config.toml
model = "contrastive image-text model"
encoder_mlp_ratio = 4
encoder_head_dim = 32
encoder_expert_mlp_ratio = 0.5
text_encoder_causal = true
text_encoder_bias = "all"
text_encoder_inner_norm = false
optimizer = "normuon"
epochs = 10.2
final_lr_fraction = 0
adamw_weight_decay_other_params = 0.01
Rows from block 7 of the image encoder of a small contrastive image-text model, named by matrix and row number. Rows with one number within an expert belong to one neuron, the router's apart. Each number is 128 + 32 x the weight over its row's rms, rounded and kept within 0 to 255. All counts start at 0. Numbers have three digits each. After the name is the row's rms in percent of the matrix's.
After each expert's rows are labels from the 100 images, of 14848, where the router gives the expert most weight on average: "responds to" is what is common among them. Only what is clearly more common there than usual is listed. The data: numbers of one to four digits printed on busy colour backdrops.
# router: router (encoder.blocks.7.mlp.router.weight, 8x128, trained with AdamW), inputs 0-31
# up: expert up (encoder.blocks.7.mlp.up, 8x64x128), inputs 0-31
# down: expert down (encoder.blocks.7.mlp.down, 8x128x64, transposed), outputs 0-31

# expert 7
router.7 108:118106092101138140093190114164092101134097092073174131111127090068139132085126124179098141127181
up.0 102:123177116210167125117104126127137131116104108135123180126124087199146116181080192094144092124071
down.0 098:112121184122164044115166163160111147176137146102076139138131154073129116104137082161066156190087
up.1 094:138172101112123141142123128168120120077136153102072123120100162146154164065081154087131140076141
down.1 085:075153181175153140143165099177096164109179153060148091135108178156145149129115121071157167162166
up.2 097:079138081109142107125120164109173066176122132120127155132129137139112130046143147090090115139135
down.2 102:150143162131088103134158101103157104063112145133105084109174145100130158113114135131146151118137
up.3 100:167108089099117131120161128149150175138120142149103155114097117128091159098072150157124159145165
down.3 098:114195113146154103092108099087093061102126056162133142104157112108183127140146090083156121117109
up.4 109:142074112117080104129123141132115131172163092118075118141135120072131133103179162187108094146176
down.4 112:165121126136148133123145110175109199099123155113161194100111111158165086087081140139151131131126
up.5 107:095155151125097114093117096132149180101146129121124067117131143179125235075151140115142157135118
down.5 129:141121162097072128174122130084112101159123152126146122109103196141095209157167142127108151095160
up.6 089:097120158150123037151101115114123079138113128141121164039121099133142112131144172102139153123166
down.6 087:154129166107159114085138114172173167117103136126159113162138140140195160100117153133124103115113
up.7 096:157097093138171154132153183150131130083129148087098133160167126138138132145168140126179084171119
down.7 098:114126103164104129114111083091095107145082160102087155162111183107106141177097116098136105148113
up.8 103:111150105110163099161183191193146157116179127060152163116150126126054162154140081092090120125065
down.8 097:133122147138132142100131112131104130159130140092087119143092058095163115125111143102084103138112
up.9 107:089164133169197071123132116114155121118148079182174120133121148164104124119148132074165114130037
down.9 105:127161118147137094173133136122096104141174099087164134148111094166097129159113120165089113133112
up.10 096:114131104133131113126107135127160084101156094145094117097109120070066110174112167171103131105165
down.10 110:135111143064151137115093113063123099148193110120120152163185143135088213159110136136171144156105
up.11 101:146084106141125093156064122172088141109095060141179077129163113190163123197107187129122086115146
down.11 094:113117157119107128203158074157097086157069130085178087115116146067183122149125160156166115118127
up.12 099:062175095136138106166152072079164188175083115142181113106171089084087159094170082127123097174120
down.12 094:160044105125169115124121126167139063105175127091091146133139098153157078131088135158144117066092
up.13 098:151145094211142146140155106173134191123128102144101132138123154142088117220117105148146080043111
down.13 087:104137087078155139087097136133183049128136151163084108103182124164136118034126126141105131177161
up.14 097:188126157139075100145138143109098142144102109133159130105114158094156146136133144148102161118091
down.14 103:161087079108166162209170117166124144132103155111164129168101132097117118143114124092197134121170
up.15 082:121073094141153126111133171112155127107191123144121105133157104169134123142167134106063106103091
down.15 081:082154122119093124096046117153132136137069166159097143171172126099100166227189137155125197125136
up.16 098:083086134144090088095150167128096145135090146070128119118139111087143186098134151124097135133099
down.16 090:141156179123140115131045135108145172191126114178123119105110158101114121072131130113118147133126
up.17 094:151106158159118135144143167114124178124105184112120197096103057170114147135163161157199105183112
down.17 098:080095145122107170105186180123119123111100107133178187147119088071178149146126153148165204100085
up.18 108:088145116106133150129114078130117151107159143197114093117129120136134124133129127113216105179190
down.18 118:045138144127166114124076090140111163140135192111134130111138128140155141074121147068127219127110
up.19 099:171119137089155124178100071185151105139106128111127120174151157095158119080171082061101110168109
down.19 088:097095147150141100100158139093151116077141117098134140077189117172125154115107198122117130097121
up.20 082:108077135154110062112108113112109132163154150135108105187117115069097142156119139162216138069119
down.20 093:080136140086099168164096137111193128123157138110067134107114090122078168117112194118116169151094
up.21 101:125122095099098073066098113176116184155158124176141070143108169128138143077135141050125133132169
down.21 106:151162158150054128120183123104080151136127030117136133107153116147071151144123122188128111103114
up.22 093:078148108171193091162124192163138148088138159123134156123129155066110231157121056092127141155120
down.22 091:168140107139113140097124120151116128152145137129100123107144092124116065043133154165081116101120
responds to: length: three; the digit 6; last digit: 6; last digit: 5

# expert 3
router.3 076:148085112173106052178176133178118158155120156115115137163139117163103142087155173150166143129106
up.0 085:133175155158097047076134185124099115115105131190177124113132101150106173120071135204099078107164
down.0 091:179117077143147131164134111148098093143088107138112159113106221103125098134084136130125138160155
up.1 080:087106080094170140108145167074127164163155122174131158091126166152097133181122112152061141135148
down.1 081:150070113203121131142137131116108163143131091061211106179088129190125149095127122096145120156089
up.2 100:135096114090114142092126138179117103164139145113105066107111106136141086161147088154131121132159
down.2 089:075143161084102122152131134113097120092104126101118141137185166143110169134137131147069116172178
up.3 088:109151126116108174144135128086181139106154088142129125122093118124128120120151099070068139168133
down.3 084:154132100085138127094147078151154157118135158129128067061107089092145085128144150173132122101154
up.4 125:115121087116093113089141083115123179165136162112077119098135119131125164110151133118143145135098
down.4 129:093130140056173121138077155152114136154163120161141154129143176139117097134082181114184174130153
up.5 111:096166129159152143196151158093152167157063168131113112160180108104104145177156080092106064134134
down.5 112:092115139084160128154104150131132144158126116081142122115133124165130123084046087066168141159091
up.6 098:155073113131088038149143128105106170181154071151170172104157165089177172075109179091153107142168
down.6 094:150119124161089164133097151101144154081109188084122098137194095105120128116104107166172157132139
up.7 103:093103132108150164043173134102142133130163118167133154166095121131136145112142069140107117155109
down.7 086:111097129116144123102146076173158126166122139083073092085120152152088146059164144079095152064152
up.8 082:114092141149128142098090197143137079091104112121093120195103134179133059130150145146138120082107
down.8 096:104171107082109158150087095081100123148141147166122118100098089135106111148147182177113144142155
up.9 098:138114069144134117136169091156118111136111133033107142110163103164132122111128093159149090183186
down.9 088:115091135211102123119099123118119096169114102118119110059149159108111144102136090154071158139127
up.10 102:091111119090134142078113114126058137132091098163132126134121168126116132201096138142078060096161
down.10 099:123128153144168136109189164143131083117127105092170175092117111155153108155146126107110106188096
up.11 110:122064144102149051090105114187125139126160071146114164109144142115150104122158106080141122106048
down.11 110:167122080125209155110150059132162158122152153152085154104129145147087142093102130160164157134155
up.12 118:096123069170115102069127137134152114100073103103165150107139079189160094115075105171129076110098
down.12 117:123079119204114098139156144064079141124126145151144127136126111128136085105139155120149024138107
up.13 090:134121157147143144109243133065196109153129099104077092100109138117154157190103199111116147102131
down.13 089:108149132094130080086063133113080126124180108185167065141103111184116132157132125126091119146148
up.14 102:137164179163164104122114125175142110131134136131112188118117169113138091198133166138175143162093
down.14 113:071103123084138114107102155076055110160098171143109143076141131106135102164191135135119121079144
up.15 075:125149134156124114139089091184090062111135090152049082153162098161097091169092158141205144124117
down.15 083:075179166129149134094140132100084119084136168195091108094120115139127076135143096108096081072158
up.16 142:148066140130090095140086126172139083125094052068113173134116130125192096114066113139094113106105
down.16 149:140144103154113116139159092143156152076138091175139094124162113104172100106133083124143105104083
up.17 104:112175175154096102089141152095076139142077089111190114143121111161161100130067146099169106127077
down.17 108:118123073187111137178090150120181118193154132176130117131160160115160085153103081146098124127143
up.18 114:111105088116169082093125100110145153164134108063109111134111076155115158169193116187103117150134
down.18 101:117131155088126173111142097128181142062153132132110076107129130170133152097120115176168174099135
up.19 110:106056117205129135110156144101171132051084122124156135158144104128179129084169158094138067128147
down.19 110:102138161081075072116109107094162161146121172143155115120106185123134131108172095127122151160108
up.20 101:105085141085123088133139147143188121151133124164120142122142165083097093100171098147106101173108
down.20 095:077152137152187100134054162139097179140141134147104100139171131129100148070105111092173109165097
up.21 096:149109095131173097129164204094102135111132158111116158081109136142092134068135122157110136097154
down.21 087:156078122122116098130161186159109141109154095155121126164132171143131163155126095099173221148129
up.22 088:118099096091168200138165131090098113126169137031169117104082105142115168176106159149139151137159
down.22 099:114070137127082153118076133064125087114109058149106105167125145132142137100114141164100179123125
responds to: length: one; the digit 0; first digit: 0; last digit: 0

# expert 1
router.1 103:155120137143121073154075170160143161055138132145079089172081113138080091158133103109156131123136
up.0 107:116106161183124099104122152176086126118142085164184090103083157176139144101092137135136138122203
down.0 108:108072146173064164112139081136141093096151066095103135158135179164100186160099125131135072132124
up.1 097:145085129148113130166136127122146101173123136147125135136163137097120149143191127071145126116071
down.1 092:080118117075160149119149107178138125105163110121095140118098147133124159066100083124135173124127
up.2 112:102180147127198154126163075144124163140135077181086167109134132100130109108149108089104149106035
down.2 124:127059095114127100116153072095113127090171134136171115177125077143142154156116162093132191109081
up.3 109:100123146138141139161111104164155145131079117204082109107132131128092070145159127133112167134102
down.3 097:118136115079146147150133163130154155092145112109114129165102129153139125096118124128143105178171
up.4 098:159132094084115130088132167151145184134168110098129180128117145089117128166155179152139081173108
down.4 101:152148140145129141154134158118124127154113147119087096106184150152153039093121167158097146084136
up.5 096:106118096127153096133149098123143179092153134101159118094125119136095124133146118213057121087158
down.5 106:102147086170130121107150089125162132145190162156099152159154138116183126139081102136115134151113
up.6 094:158108101081177115125087108124118133121146139143106140134074116157215164158119153143126146118130
down.6 099:145139136108096084148156089112182139205074118176092119108114126118124113170211117135112086127120
up.7 088:104125131157115159139102076139139172122154138103074184133189148151147170127152103115133138128111
down.7 092:097117100122154169117120120116123102105089107159144141131122121074115111175184124109151094130108
up.8 111:107110151146139152190148149107184206080094152191118061146085145134072099157097112141116110114171
down.8 102:107127144097201076143092131120100126070114110091145141129149117136103123143166068141132148136110
up.9 110:088165136139173083145127199143080119133117076192100124116115165134105112142096139073118057101094
down.9 106:160093086175144133108120137134117156141149127164119138099111108047084150128122152155080131128141
up.10 102:131161094135140119201108125086092113112145124166153131172104147138131115161156142152119086172123
down.10 107:119168196090124084052149114216086142138109114125120141081080061074154106129171104153155104142109
up.11 079:095119116117117090127120133106186135139119059146167087135156187130136111127125117142086125122124
down.11 082:094146125114123097112165136140093181133138088083134131123085150092146144086083187173062187141210
up.12 104:069102123114109139136103106106141201132087129149108121129146084178162070105123104094137122126172
down.12 116:156129092108109112117118154160058087111137159174109163064073118162089101158177166150083132094124
up.13 096:108130134136125106099119137133114198150100085086133060094156094166147194136099104160173198115110
down.13 095:120115091176140101113126131115167153084178093185126147127091088119069157153120147105128105120140
up.14 102:129150101125140136173150078100141088105135109168094091160185192086168091106191159146078086094147
down.14 104:165139119118137117125060105198094164082131091160117101109150080156126101045062165131143124102129
up.15 093:088130152152125171158104117134105125150149152081130151159116110109092138083120063098161137229175
down.15 086:098134125142153105085139111108095163098139098088138121112102120147162162120069214127064114110075
up.16 099:075160062083136142149109154099133129124071177171168119089126109133159102144153188135097077089173
down.16 112:111109131168138106115151125088110120116123111177185137127164106163152113131097163046155125085114
up.17 100:128109097124157087127147081161140181166143165136106160090097100130152115139089070121129157122107
down.17 094:101118141105142168122099155092123119103158142183121150102101165166160065156186157147158103111140
up.18 110:090106150104097171068135137122163107128103056128129095179095101183115105091123130168111199076150
down.18 109:072135113105159092139160149118154158157152107177154177105110119132133164098164208080137050102113
up.19 098:135149161125131083119089119174154171065130094098137122144086133188156192179115132128120066088132
down.19 089:096144186099156092137160153100162131121124149193142085119185094094091139109125136100106085189098
up.20 096:174174103121178144093069158175096129159186120131154131126140068107115110170141125075151178127096
down.20 097:101096154170065124159174086142116146133087126150140085121092116141165142128054108141157097188125
up.21 116:119092097139131078126127137133127109173128139116076119123090122110096124104150159162133098112080
down.21 131:117126127105137118148101102114079073102116117086155077164090188142183119152103117152144107122147
up.22 103:165149110090099073169078099164190106128113069139104151131122108105172067105099101156118105066129
down.22 102:150110132102180183122195106117056134116146149079137123161167104119091136144146110076161089126100
responds to: length: one; first digit: 6; last digit: 6; first digit: 0

# expert 0
router.0 100:156120127130145113161099159110059084120147135078211136116121106098124102118111144153159160153150
up.0 097:111129086166134102084153149107081075083105092127190136168077083082151137142133171085086094171180
down.0 103:111116141148077161202099126140216186147126131125073135099150140133145131109085116167133182094105
up.1 110:114106045130129151156114132185125120117096153119126138165122124140126114159108126160135139106136
down.1 120:163141117135105094175089072080100132160103097132167064114157181219193113131169109154161138100157
up.2 094:119117121085168134152161127153082097072148159126151182092126137105106141185123146160150081111137
down.2 094:164102137195087152132110087146184136140173087164118155175120152120153108071147121086076128113105
up.3 099:181149162140176148167114083099091078157117164117096120148163128142092163127168170089149129178120
down.3 107:111147155079127180135134163117123127166134137087093123169042078128121080137142116115150061087086
up.4 115:160186077150180148186155085189187149162115148151121137116136134105128162173100062105135078111085
down.4 114:068113167171094119114150167167119177108153114119145162126096113148115161102111165122121139123118
up.5 100:072180103138160123058129115152171147130093112183071113061123080128132195118118125124132135079111
down.5 107:117118116130120038060098046142164109121164160173135127095110153134095103085105116156205153158124
up.6 088:160090137100158145158144093174156201116166178134152127127118121098138170155123132120101128064129
down.6 089:134133071145104209154081144133112129155150163128100184130128142165109223124137132176130162144100
up.7 116:097125110172088047090181138101134127146096095086138118125151149081121145148145162117167108122121
down.7 105:116123162144141136176043161128087117164121100172075127159144133159111179136113146148145166111143
up.8 091:112170150106173155175128135124152114133152204125134156113095132093087140161187156037190107138147
down.8 092:149086099139134111115112174122135125120120136091129155163136104111153080140065127131093173141115
up.9 088:056140126085169135115134079175113080162109129107171168110140122131100141106165176080116181086131
down.9 089:139146127145163158148085143083153171073107193128066094132146150152111134121111045159125077169143
up.10 104:117133089129120108127113084122117188154189119104130138110149119116152117081168120139169118167123
down.10 107:139157188087108153150139122152147073120142127175119137098123127142081130096116110162114182175075
up.11 109:150088123118134029202107132146119180141128134141133157146117101184128172142146140165176114150101
down.11 092:158116090114183138067148080205160142145149101119106186099137161093124094146130134113116153099159
up.12 128:090150142144101087120120137052132100109169100145151133181094167146146108135106172126139122139101
down.12 112:158159103058166136133085141094125080140168143148120123125151140113114224103077151175127155112131
up.13 092:085178143218135099068170206092107120162146103144159132188154128113111124143112100074129142126117
down.13 085:131097108170106178134119086084105141068129135182191152070131162187139104172126150123093088097101
up.14 119:133176171094169093111104144147211121116103081125081188054160109139128111117140175097128116134068
down.14 120:127104148114084090117072154141081150135073139182135155156118152176137155111169137195096117111102
up.15 105:142076148153125158129155135061178077170079096116091158102110094173148117081109154091071176096120
down.15 108:088121049103131174179158046147182104189171147097089124134123105201121089096114130148114065125146
up.16 095:136122160115127156053154110170107190096116119117115143155155057129154128135094131143135161131157
down.16 109:151076077109147131088173059140172139147125128140145122137140132152072172131111123123188128147130
up.17 077:124187096115114122080126145189192149143132070132079090129132156141149152146111106128126137153167
down.17 088:080152166152057155072123179124167157131140139128143148086146108141132084105085117144147198130110
up.18 098:144084118156085113153114129088118119124182111139161139154070127168128142172117155186143117087116
down.18 098:098092082158195103128113085142118159059115125127151196156183084110120184106115108095130109098101
up.19 097:099093133092164135160163116125197136162143088072148123127156125083124066113171138171158149110103
down.19 093:196200121164085150143144092122157123125071121131110123143156157166128158101141130158111120102149
up.20 091:125086126135178125162097143143153179112209158112163125148096172142106149141077139180102118137191
down.20 094:137124117154066141163123124155159167171098111207141128106120083138132174161159111128168151112117
up.21 089:109114096098145127120151044158150173133164150167167140096117139118126049117125111124138157118111
down.21 086:111119099063114175110107131136129121191080153150096138140100099087101142174131126117119082129126
up.22 100:093132047152140147149126161090176109138091194117106149155143122093127111161132126093109121120103
down.22 113:146119182096046103116127089119106161116161122139156064104105134190115168100096142162103150091127
responds to: length: four; the digit 8

# expert 4
router.4 111:108135098130166153170154189127109112113090166113088120118128126110128133096125157096122071131088
up.0 081:125091144150154138136147072124090132108151106141097146087138158086152140115137136133102113153153
down.0 087:162093146095100135162097180176077159164199126133098138113130094143106137130092092147196141125182
up.1 109:123117144135220050139112120219183166121129176065131178089152160128082095100124091148111105114135
down.1 110:136130132163103101071121079114118172070092106172182123121151158129089206144090157120184122126139
up.2 090:141087146095124119140118124128064197159166081080186087149109146101080130097133179094154093103172
down.2 091:170088091138179174139142121111177107173149140078094183129168147118133096123135154122099139135111
up.3 108:154129141138127155108100102152109128196140097145111131089105108107105081107154145195077161081096
down.3 105:098084158118111172161127132207130086176121140134102080111119048085100082086138120165108152074132
up.4 117:096144090092119140127087140149112113158117161161149131137112140112095095128166193165120091116202
down.4 115:201184117082163135133161092089135156140151177117122098132121190115122126111124150153160114133075
up.5 106:125046081095149094192090103096149089139079155153142122148133126149169118192108141174196135112159
down.5 111:142082138125102166113135108174095124163119165137168066094089138140128135173166103190067194101126
up.6 100:121124149119130122161104197136177102094116134111077204119063156181129150144105167143050144144145
down.6 093:121132128043151104121129089116121142093124104119103155108180126162133117099091108109173146115197
up.7 080:162150117079168150141152095111085130151119138081112178128121110115127087103140193182139149150131
down.7 083:131051182108058125114188092123160097176131124133142157097185105145130168170167121116144122140128
up.8 095:134145119174119059084123153062134103125169036083145130171128090112076132149091042056108157138068
down.8 100:197186139102131144110092145142133118121170135124105017183120125132131166143156083142131081129188
up.9 084:131121098093144185151123142075162080100161169126163167115105141097119132096147129099158122140149
down.9 090:147117123140047118125141171107090160165139104111117119150158087145161107148126134107134101130142
up.10 093:148138142173087202152087073126109117116117117098140086174130114126154149119112127141171160166134
down.10 105:105136155066152148102124151102130169119209093182133095137138146115074126107126166168129074188202
up.11 102:119086092143145123076163149085102116140098137147135200133133114154097127151128114121083161210153
down.11 089:111201155162047083081126163154158160158107111137171124158114148116125091101093140129171133182120
up.12 115:121083136102111109152167145114144136122161121042131135131086080139171161123073123122125159130122
down.12 103:125168152090123146113153198122136140108172100105140108147157138104094177075170151094123093162141
up.13 097:144131136064148067167086084160127115201167174150178156146087156145078143124165167180136176143092
down.13 097:134119114160111158098034130139160142084147158084144128145144087143110119144101084103176107147131
up.14 099:122096080111158115155170144153125095104104096122126169121156108107087109139142153134180132144148
down.14 089:130083127114156096135139078138097190165127111125142229133128121149112083147177107092124138120110
up.15 096:140098131085134098102119159156158111128132131123122172172139133139130147150116152125073136098146
down.15 096:083111166137142098166139104141134191134168131056136102133116045116117107113108130115155119119057
up.16 094:159142155105158140127102111150090076166118147149127188142111172074111122140146173193159120095132
down.16 094:121120118086100124093178093038156163125109151116146083110140119123068114093089149130136118149089
up.17 113:138098119062104106168090159155166103133115148123118136141122135149127062106162103162178079141173
down.17 117:174157076142144190135161080077118168177149139154089083119133161106070125135179185152112103116119
up.18 104:145146089074172118162118111142160167159130128158089175075127120096137047084115121115101121112081
down.18 102:099093120142133142143146105115141151118093181184164139165147190070141207108098162162121150078129
up.19 095:120108147173055080155120107128144140138155143150128158121129152143174123148188117095115150112126
down.19 093:137119149098186116087148138140095099119087132119164128148123134086145106150144084145119090117084
up.20 090:156145155071124150123126098139198151130153127110139133160174100139119163090117080142187151161106
down.20 092:101132132159134155148112135148192104118173164111128197132079145095136135148138161184087123147155
up.21 094:113137122094147131165141113209150116073104152171143105094121155106124105126094134113134152113136
down.21 089:135084138123160133164171081116125057140107128082162119117118203094101129099202131108169115150200
up.22 093:131121094159156067167168126125177120138139176141098096188107098139132085176093149136144116140153
down.22 093:119089158189107133148110140161069102157135114154150124081106144160182132156182117122099119086110
responds to: length: one; the digit 5; last digit: 5; first digit: 5

# expert 2
router.2 100:121128175123162170109148128107084149181122080098144119106147077149143190183145154069161178102105
up.0 093:129149118122144144177155164078129152193093197172149175107132125122086130125190112108133119136120
down.0 089:109156129185101145147098129160135102167088110133058111104142135099177120143140154161181107201094
up.1 088:150152130140164142119180170119130142114137108139136168149162115108080152082103143134096150134185
down.1 091:177137129147147109117092127146073170044148151165130134157133118150145123107134060135103147128183
up.2 099:196083150171122124208115086147053099166101119113120099102108124147124136076149173164148129139143
down.2 097:144132159097160155134109095111048165128129134095177154165131121124115148140117090098166096119157
up.3 097:168119136106176159145128154135133161127083136125159141125165157114141102198143117148177135159102
down.3 099:143134104125142114154083124107101100110153094145121088167135051120126124104133157101105126098111
up.4 090:151115134135169147180117165125163113164134176205148123122067159127154126109144112117122096138083
down.4 091:151083149098106098179127139128103152139175166101099132111125131175147081139089138102096109150132
up.5 108:099114085144140185078149141153123112157113187116125146134154114104156191136175125080096128057081
down.5 116:099118100203126126124156133103120132156158103113086100161138126120101089204170109100107049090125
up.6 108:077130152168184097054094157143069106101134071121148113111119071106153092124107122146128135114103
down.6 113:161167139100142087179099103080139153137079146173137138169134235151052155061119132105187139171136
up.7 106:142145102102192109132162104112141166130143190113183154176131103083073171169158138162095159151121
down.7 103:144140199162117175121132078160136118170121056156107124117161161085139155151104106090185155133072
up.8 088:163143120137138116090092214160141112193136093137145135145127092107180094178122109173134176098148
down.8 093:105156166169129131103149101107160098072108072163162150137141221125181140098119045114124096125177
up.9 098:085114166116105173163119114176111131079100154146144153090108106180153156133135180103110209106142
down.9 101:108156114088108070122070106201148141112072144107096146148148105196185076107116119149125115179086
up.10 102:199101113154104186172154104161120126163098101073133109106114066104164129107121105092171065145165
down.10 105:135142143094175103101110167112110112121134121069130161129139128143166185074112152111151176161119
up.11 111:136117065136104136205073133080057119126164154156158147132059143121143173138124144181135122153138
down.11 112:145133116094155136127128177128151160076106131123081108137132101092109077134121107146158039096138
up.12 098:142106116119087200187042177067189137140140088111150128141132155172098102108126145129137148165123
down.12 099:090121115042155111117102091120114126154107165114140105150125085076140126142106120074134155082174
up.13 112:133117105197095149117113125086126095151145084132094136162149090109132160144138106135127061093115
down.13 119:069146092179098111064138158068155164097127141142126164189140157178091119185121133136115152087109
up.14 121:160181106100135074080111120185074170169139146151182096109116063116118121058179130155150134097195
down.14 129:166143099149109125121150073110116142122089138179109119170085123170105147184179135151105162128149
up.15 104:103155160081156174133121072159114179107130108138092087069118125186151198120166092133129174094107
down.15 100:163126154139170146136152123170124057169118132118126154135159149094078095119173162174064183137145
up.16 098:140136149103192119085125163154116107120122094127100134119095178085128112127135128085135165143151
down.16 094:118126134173096144090143102138106124108144117101130076160127152120162167231129122181118117053105
up.17 103:120180127147137103141117160129173205052120151063027121138158158141092145153144161147165069138045
down.17 101:186075150140070090071151113104138076091102128102122115146111141087101182126113180160145162165081
up.18 097:090134171100099112119120111124109103104158135170139092146099141128158154110108149090116123125152
down.18 102:064136088129157152149152120151129141087082202132114217109125125083074097141086110118083123190072
up.19 095:101142128159129166098197113147171087103121101109108145182107155094110161095098131186069137103110
down.19 092:141065095107101136149134193176096122144131137077107157131177130112172101121161174112145046150130
up.20 091:107176130133122106117113118108124131107169133142087146110078255157101144078149140143126116185047
down.20 091:166138129133109118059183106128108118164106179128120098179119127136156070188117183154164210094141
up.21 103:087124127096148151103147110081182089126166110063137136137090138162127031093066111149118142097144
down.21 101:128084125139111125152107183148129106158133089113107084132130120103117149115125148161121101122123
up.22 088:147145103076145121068135125157111189120133177077141160135107079141114161137107117164226095163144
down.22 090:124130098149079094104070172133134092156149101190150156093136138151093108134082108107098160130159
responds to: the digit 1; last digit: 1; first digit: 1; length: one

# expert 6
router.6 116:104104155126085151151166140105216185092127153174081130110189105122141167176133074173146120126152
up.0 092:119131094095122106115144138145096162170231149116145158145123143111146194150075151136035122163122
down.0 091:203110132151134078137116152145159144118135108129157164106122083084128127098145098143176112107147
up.1 097:135116137132124103107084177134100088162185157092118144097134086127091078139079178168206156142077
down.1 099:151137164122115145168153096196149127140158097130114099140104166133198162099100088084143137161139
up.2 102:137133127160105123112159082140124145121143085122108121140098151140124141054182155127090046111133
down.2 098:092144114097105119096154195158129071111170090151076117068151053183116104125140098162111115131152
up.3 093:091175102123136137099111125073158139081140148154088111166132120126081153100116181191115147095101
down.3 095:134128149134118137129098155118134139111140163063173207145097163191138100136115155105117100123125
up.4 089:088113116126163114141189140065107180144182121136126119069147082181095142078167118104148122096148
down.4 083:139111134156179087136107141110164077191138111119105138090170114107093117164101167128135145143096
up.5 083:126187169060151158129072141129141096140088127121194126132119125149118081217163146102109128160130
down.5 087:112081115120168097181100174114042098140165133172107152117174071166099138079095172099197130123101
up.6 089:151144135094134129125103152116161200090175147119091122164151173130110151103160105158120117174077
down.6 086:129109140118103146108129148101135162143136151100108143082173117097173158134120113136105105082092
up.7 100:097142145094158166150138076056178141157080159153155121152137122150121105122177188121160107133184
down.7 096:129159132174149157188117151141077180154112135102158152089106130162173187159124096076164160179116
up.8 092:143128059066090163209063107102118091161170125139094132077120116114083126115134152172158133161124
down.8 100:178126143183161105131152088110172108158057123179138128132146135028134139148137134107149137083087
up.9 087:173148105206127167122157139169192177070120117101140138141144158152114101093166104133168075084128
down.9 086:093145154093097119134096115133146081090148138157110094176144120133088168201098168163112104173071
up.10 092:181118120126133145114140085101184150175084163149094119117161099091115150085156116068093175113089
down.10 091:109106131116130162160133172113091184132159149141136140173043079138140100141159124128121072125137
up.11 100:120196174166146132107142082133184124122120134142137121087078089195091090134125142153149130070113
down.11 100:105085120158147078173134139109054142157097146140126105072135131170068160077137165130061106183106
up.12 093:085085097097115163176036156125114134166121130172135151109123126192158110169167130088155088104127
down.12 089:173140100145141149121137104141099133191100095096097134147146113094199138109164139166152156081145
up.13 109:174073144137168111129078112174121089113159101085067134147098095097106103111192143164144129113110
down.13 123:161119138112105066163101105113081182094113124162102081192133168087176159109157136147126137177098
up.14 086:141183137156153130119145092164137158121152095133168117161109155112107138146152134081106105140158
down.14 091:128153121120122151193115110126093131103099136182107119111145170107095070108131162188073114097199
up.15 111:133102096146084149115137132079111009148128124094110107162112134080130095087136156186155105119147
down.15 109:091217098131136137116110127132191169150157101102133113108113110151084147132103145130107157131104
up.16 097:124107153110178129085042156088148078077164105126146091159091119107088131183115161166138129175133
down.16 102:135112131142117045140172153177110188119143073156114111143166129129209126110100054087095149157063
up.17 111:175144121084117089145149162168101083140148147143074141088119136075128071117134158171075093135150
down.17 097:141185168120106141142117069075197191120136078089142127164082148105111146189140165127124133108125
up.18 092:129105109116148174133142133168140033085128091152143113140082112156092124102154203093143149041130
down.18 098:104092206081095084107135129066138148123151122150131135129112130100141133126133119109113179143090
up.19 126:152123080078143174160139142149078105135148108153178138099114198145151123102118147104130110151199
down.19 129:183125144133123154104122079121140128162121161174159128122140141160067103109078089100169158166148
up.20 108:132183149158131110134135121146182203145129162112143158157133090135121160145097105083112160165064
down.20 112:149101199152177125102143121168100123143103096126197173108129104112136083094084122096169168106119
up.21 103:140108096147183113168152126157115117109110182137139145174163135056121122196101161120118105153113
down.21 103:183135123133108182146093148122125150146110104145128106119103144164137092086097152110106172134162
up.22 092:173102147081115141119089131125168166144089121078078163154100127135104117133116122137150157204104
down.22 088:116119107087178136118110152139126109111150145102110104092114049136118147112085144096135090101129
responds to: length: one; on a plate; grey ink